python train.py --image_size=64 --encoder_depths=[2, 5, 2] --encoder_stem="single" --encoder_downsampling="stride" --text_encoder_layers=6 --eps=1e-08 --batch_size=256
Rows from block 2 of the image encoder of a small contrastive image-text model, named by matrix and row number. Each number is 128 + 32 x the weight over its row's rms, rounded and kept within 0 to 255. All counts start at 0. Numbers have three digits each. After the name is the row's rms in percent of the matrix's.
Before each channel's rows are labels from the 100 images, of 14848, where the channel reaches its highest value: "responds to" is what is common among them. Only what is clearly more common there than usual is listed. The data: drawn small creatures on textured ground.
# conv: 3x3 conv, stride 2 (encoder.blocks.2.conv.weight, 96x64x3x3, each kernel summed), inputs 0-63

responds to: dotted; orange
conv.0 101:157048105109149110125170054156131168132128128146139098127122145166161093132131084108060129116151181112102153138146136112155054130164169150141171157154141140113098120125098114106100107052056146

responds to: orange; dotted; yellow
conv.52 108:126102156111176167114124144139125147080136150096123148174128160086111127158055121065115150138201103115129170159121127121147146129152121133125193214131137120133114141182154228112137101120142164

responds to: black
conv.70 093:100193157074093116159112123102123147061122092185161143099119131153147118137107127132078087113145137111102114069147164165183103126116100154183115190130096100137123150125048152148170136118182153

responds to: dotted; large; butterfly; colour: yellow
conv.5 099:058095154107167115138105129092096108152133149138133195119157144086110150131089134096116107149215146170231162131084107127117154107145108156134084063136182106138123128120152180129146144143129124

responds to: spider; red
conv.10 094:104079152119166115142169132133131123058135152164080114065122208116107175112122113144098114111101081155177097164122064111096186147147141152113126165090053099107173135150174115151123112130132126

responds to: yellow
conv.86 096:153183119169110107168102176105117140095176142171096106175067109107105154124135119130142156109162133168104096079122208082146111155076134174170138194148122081152115177121128130090141119122082131

responds to: dotted; orange
conv.55 101:149042121153176168136166162108180112132146088112098131133147129104152094128125094188103179116178202190146097137126114127124139109159077096126072143128135131109112159149110120156106157072077099

responds to: black
conv.81 096:109200163126108123138118204169085113168185101101120138123127091107136114113143092093113144126084093125098104080180175195080125153105123179137137162114129143160144165120117154164117065131123187

responds to: red; striped
conv.61 099:109180131117128151128098154106132129071035089069118147145151071123166090098110113094103147110111089076116080087124147177158088158157154149179137119153157171098084122137079130114143082152129117

responds to: dotted; red; purple
conv.45 098:109088131130108157125230165099116140115130148120111110153091146111149162134084096125114122127145172079121140135142099075132107102120150157098170176079143185103055130136065120082165062133142102

responds to: orange
conv.28 107:079165141124132125073147138112108104099094133173128099100202230120131138102130136134113127112090035159154173101149087124086099117167130128150085149142089119125149090183117101138109107106095116

responds to: orange; striped; yellow
conv.47 111:028108111161117190153145133115159107135118109077150098146149144120147022132121130039123110168116175126084121144124117099138131154095162124170187148113124158119124167128150109114114116131156094

responds to: teal; crab
conv.43 105:175140108104211125127108172164130078111118117128138121153132063078129143143127144106162160165115122082100150140189079107122128161129087077157104198175099145109144131132136158094121149163053096

responds to: large; dotted; orange; colour: yellow
conv.80 077:130156161110130173195136144102168106167115133115118165105176134071119161133085140062189101157203132141160084120099082130129073117099083062100094139137100096094151110121171120151137137149124136

responds to: teal
conv.18 077:091169133115147087128079140124185079087116147125061118138103201100113085116146186136110130136120156055089150057173103153129126167062123096156146145132090154121156130123128112136149155123076142

responds to: orange; dotted; yellow
conv.26 099:142096147152198101194153110150120121180166089114121136132103062108117110159165083071183204105151098143095081135130138112107104101111142107122149144123103096156123162103098095073130134067089123

responds to: yellow; crab; orange
conv.39 101:156163149112167112220127107108157097063195080134113171103110147096118142101121073093151149112172133196115163143146140138133142124077094144061142142067126107125092184139118137124106130114119112

responds to: beetle; white
conv.62 094:103127094161147079080138124143125110111113122160106120063127081141146140144126180110151135126072153153192128064135092136129092105045116154118127044100144107146131178139119095096124067123078127

responds to: dotted; small
conv.92 106:145047155157143104130150108114110102077125131099107132096116118108131230148157084157187123111079097101136122122142084106112142087097123168122135122098123150137133161115194083071131176111186150

responds to: striped; red
conv.13 095:164173169142054129170156168117142073191113154114111190121154112191147188128138140135100090182114101099093110130124120144139088160114064108155104086072127152109129149171128098109154121162113129

responds to: dotted; small; orange; colour: yellow
conv.46 125:228097111141106131094123137066142113103140114092145126134133153137131220094106150199104091150151120121081120139138092154134144140121125113123092113031157157117129165134097141102145123063108138

responds to: dragonfly
conv.17 101:067135123119181140160135112067110128046049152160113094136101177092116142102124142099068095075122084186123101131127112121129130094149087163138076153121111106133118123111142089177109122119083093

responds to: beetle; white
conv.29 088:136148113117137102145106162135080067179160143133086155126165091121122117096123123134164117105123141177113125124109152125085129172115167143138151000222135126181119143100139110144114143173158132

responds to: plain; pink; orange
conv.24 097:150114124130116052175124113117145118123100138098066127214120127149142102150174126079153104157145103121069128171112113178177158106077098119090101113155121132115058083130086080140100155149153104

responds to: orange
conv.31 108:134094132170177148123181117061133106145143144128126148116128118106128135075109117123125124111109104156165130217106044072155082181135141098158098132084168133084091127122106120089176106074098112

responds to: orange
conv.85 069:117082139190128093085186088128154095100126143174142136107121189147127146059139142062133174094187162085202139120134155162130141102117143128085098171135133161098139071162103119143116115110127113

responds to: dotted; orange
conv.6 111:131121114148111097175100156077115163117168161126116169110146065125125116141128196146104115129189046221118092153131115164142107139145162133084147149105173134104115150166125110120158196115090119

responds to: orange; crab
conv.37 107:093096118079113141198121181045157121147101097157154150183174133092132108136091114086132125125156129195119126156165157121142105124209093127159093116072129165151139139142095125177139149095112111

responds to: orange; red; plain
conv.74 107:059123118151220132111115113088163114114150096109169128126101168157139091164137146028145104139090158113107098148108108108145089181191157097128140154106166115088120079137121102129147155081133127

responds to: yellow; orange
conv.69 087:150074098119084122114153098134164099061110203119119131147121146137130168155139184144236120157132131097168136120155111105078141163126170098120134132132115093133143082128142127081171104090137061

responds to: striped; red; orange
conv.68 115:072186120142137165153165099119128099126138135118166089129090162128155038150131164040160085092130126088084138142134113129146103113116160141103169190110148197152090108152117133122144145146173103

responds to: yellow; crab
conv.53 103:126119092098102141147070116153169141142109138118141138114186091111035087098120161114116164141101179100129130114139135117144084160166121071199165121156131097122149104117117129088108148152110227

responds to: large; dotted; red; coat: spotted
conv.77 077:149080113114113112132138185143123088055077127169151152159082129161094174155146106079102144036158110163117145126094156158125119110123080100065108121113148132145089193154123173111157136136145102

responds to: plain; red; starfish
conv.89 102:138163115126146077099145139154155108124105088171110178093060110136124069135130161076115153135064157077149134149132119117120112141124087107152088014154114151157168097119096097154144149172134134

responds to: dotted; butterfly; yellow
conv.38 090:150172124163110089111146129131133129131179133127152121112147111153116186082132167155168081098216112169124109172164122136150101120143192129130092123064158160154063166133122069156127140169077101

responds to: dotted; orange
conv.12 116:212131072102157156164147062126139156157111090135149097085156121098150215170126137176115088116119125171060154121116113108132081129133073108103119088105134106123129164138093164131090122111092108

responds to: orange; plain
conv.49 083:120047142179194110165161140135164079095174210121184162114126101127117136146163079093100113108143110111148139103102134111133166159155106074105161126164115147125183101108175157122110164106147144

responds to: striped; purple; black
conv.50 108:129190111137125090159196121099098133120093176097151098152137141077096099111164111109073130117152159076095148127130024174134158113120099087109125134116095156139061077122100171117141112113110118

responds to: black; beetle
conv.75 093:067141091075105143105131085166131100085140122143098100129131138132171165129113077092122179114165082155082107135195189185128126120130122158133113168114150126100104131094092139186126104052082138

responds to: dotted; yellow; green
conv.1 091:134119119106168124144142125121131122110153109114168171155124076147087113136112136152098117155122109165166128161081112113127085156131173044157106121097139212039126155105133128090041160154155113

responds to: dotted; yellow; pink
conv.25 117:153160141113047109134074137094143069114113146106127121135175109122118131056143131182113082119133126082073196132156178118126122152175100134100092136091191128141101136127097113104147150077150073

responds to: turtle; red; white
conv.82 098:101098094168134112105098202123125094148159177099131158117116120062146115101094132153127156123116144093156111073150121163086107069121124126210097152092113141049121088105101155157120171123161168

responds to: yellow; plain; orange
conv.48 104:179118215129151122102142094173126127106184117150139093128093085046100135118091090109166127136176120162091113201118151116127100128144102159104070125098134148089134145135185081098124166111109121

responds to: dotted; yellow
conv.22 088:144114087146152062161080155103167117161176156129160146114130101122146159111100181130115109095082066181162089111118151165182127129091157186170101101105180153171089167117139157095147147148097139

responds to: yellow; dotted; crab
conv.14 097:102131087119132189108128118109137162115100174145136074115089087145102133086076176111127118127121102096089114074114146107128116122117095109206153225180116072113102133171101114122113069154129129

responds to: red; dotted; orange
conv.7 099:150138154143131153170071116164144120069113095170205138178177107106174148132163145131153136131172122061081158107129101125086126156131156020119138155148125126131099105156109113137105140126085096

responds to: plain; yellow; red
conv.51 108:077098129126138089192120178106136130120151122113108166199099084095133017127137112069177108116121145163156077134129095131120157132132109129110141160131121120077126139136072148058119133132173113

responds to: striped; red; yellow
conv.93 108:110162142131092144142145156113163137159156090135147167109111116149114041058135150090144112153091121150066094148141125136152129133099129133077070052110127166157128061154127091166162156186107117

responds to: dotted; small; orange
conv.42 144:237162106112144158107141148069145140106138142098138146128105104130126253088095118196129067147124100124083110160136117143134145122118107118121115102063132176108129135141105130127153117111122133

responds to: black; spider
conv.67 093:129112119113126110040175122194114118140157133156172131070120122141112105118090114078141081113072098096094119126128083137118108155200166122086115128110154149133149033139131138100129087166093145

responds to: dotted; orange
conv.40 080:107088115104145153171116130108150101171128104071118110088159067121145089129106072167143114159197139093097102159158126129133129150088132168102195158141160135119108118075090187045137164127144130

responds to: yellow; scaly; white
conv.59 088:130147129072084102133124070135143147083122147142096132118087116106072153121126185177099130158134112154099124171154073150195078127134154084105131121151121171065126168113108098105057120182112087

responds to: dotted; red
conv.30 099:103142138155092087149083148085126105042125106160123097228150130129131116142146150144113147090182164104116171121114143165114146145090110115077087170128061120096099111114053142112114092124135126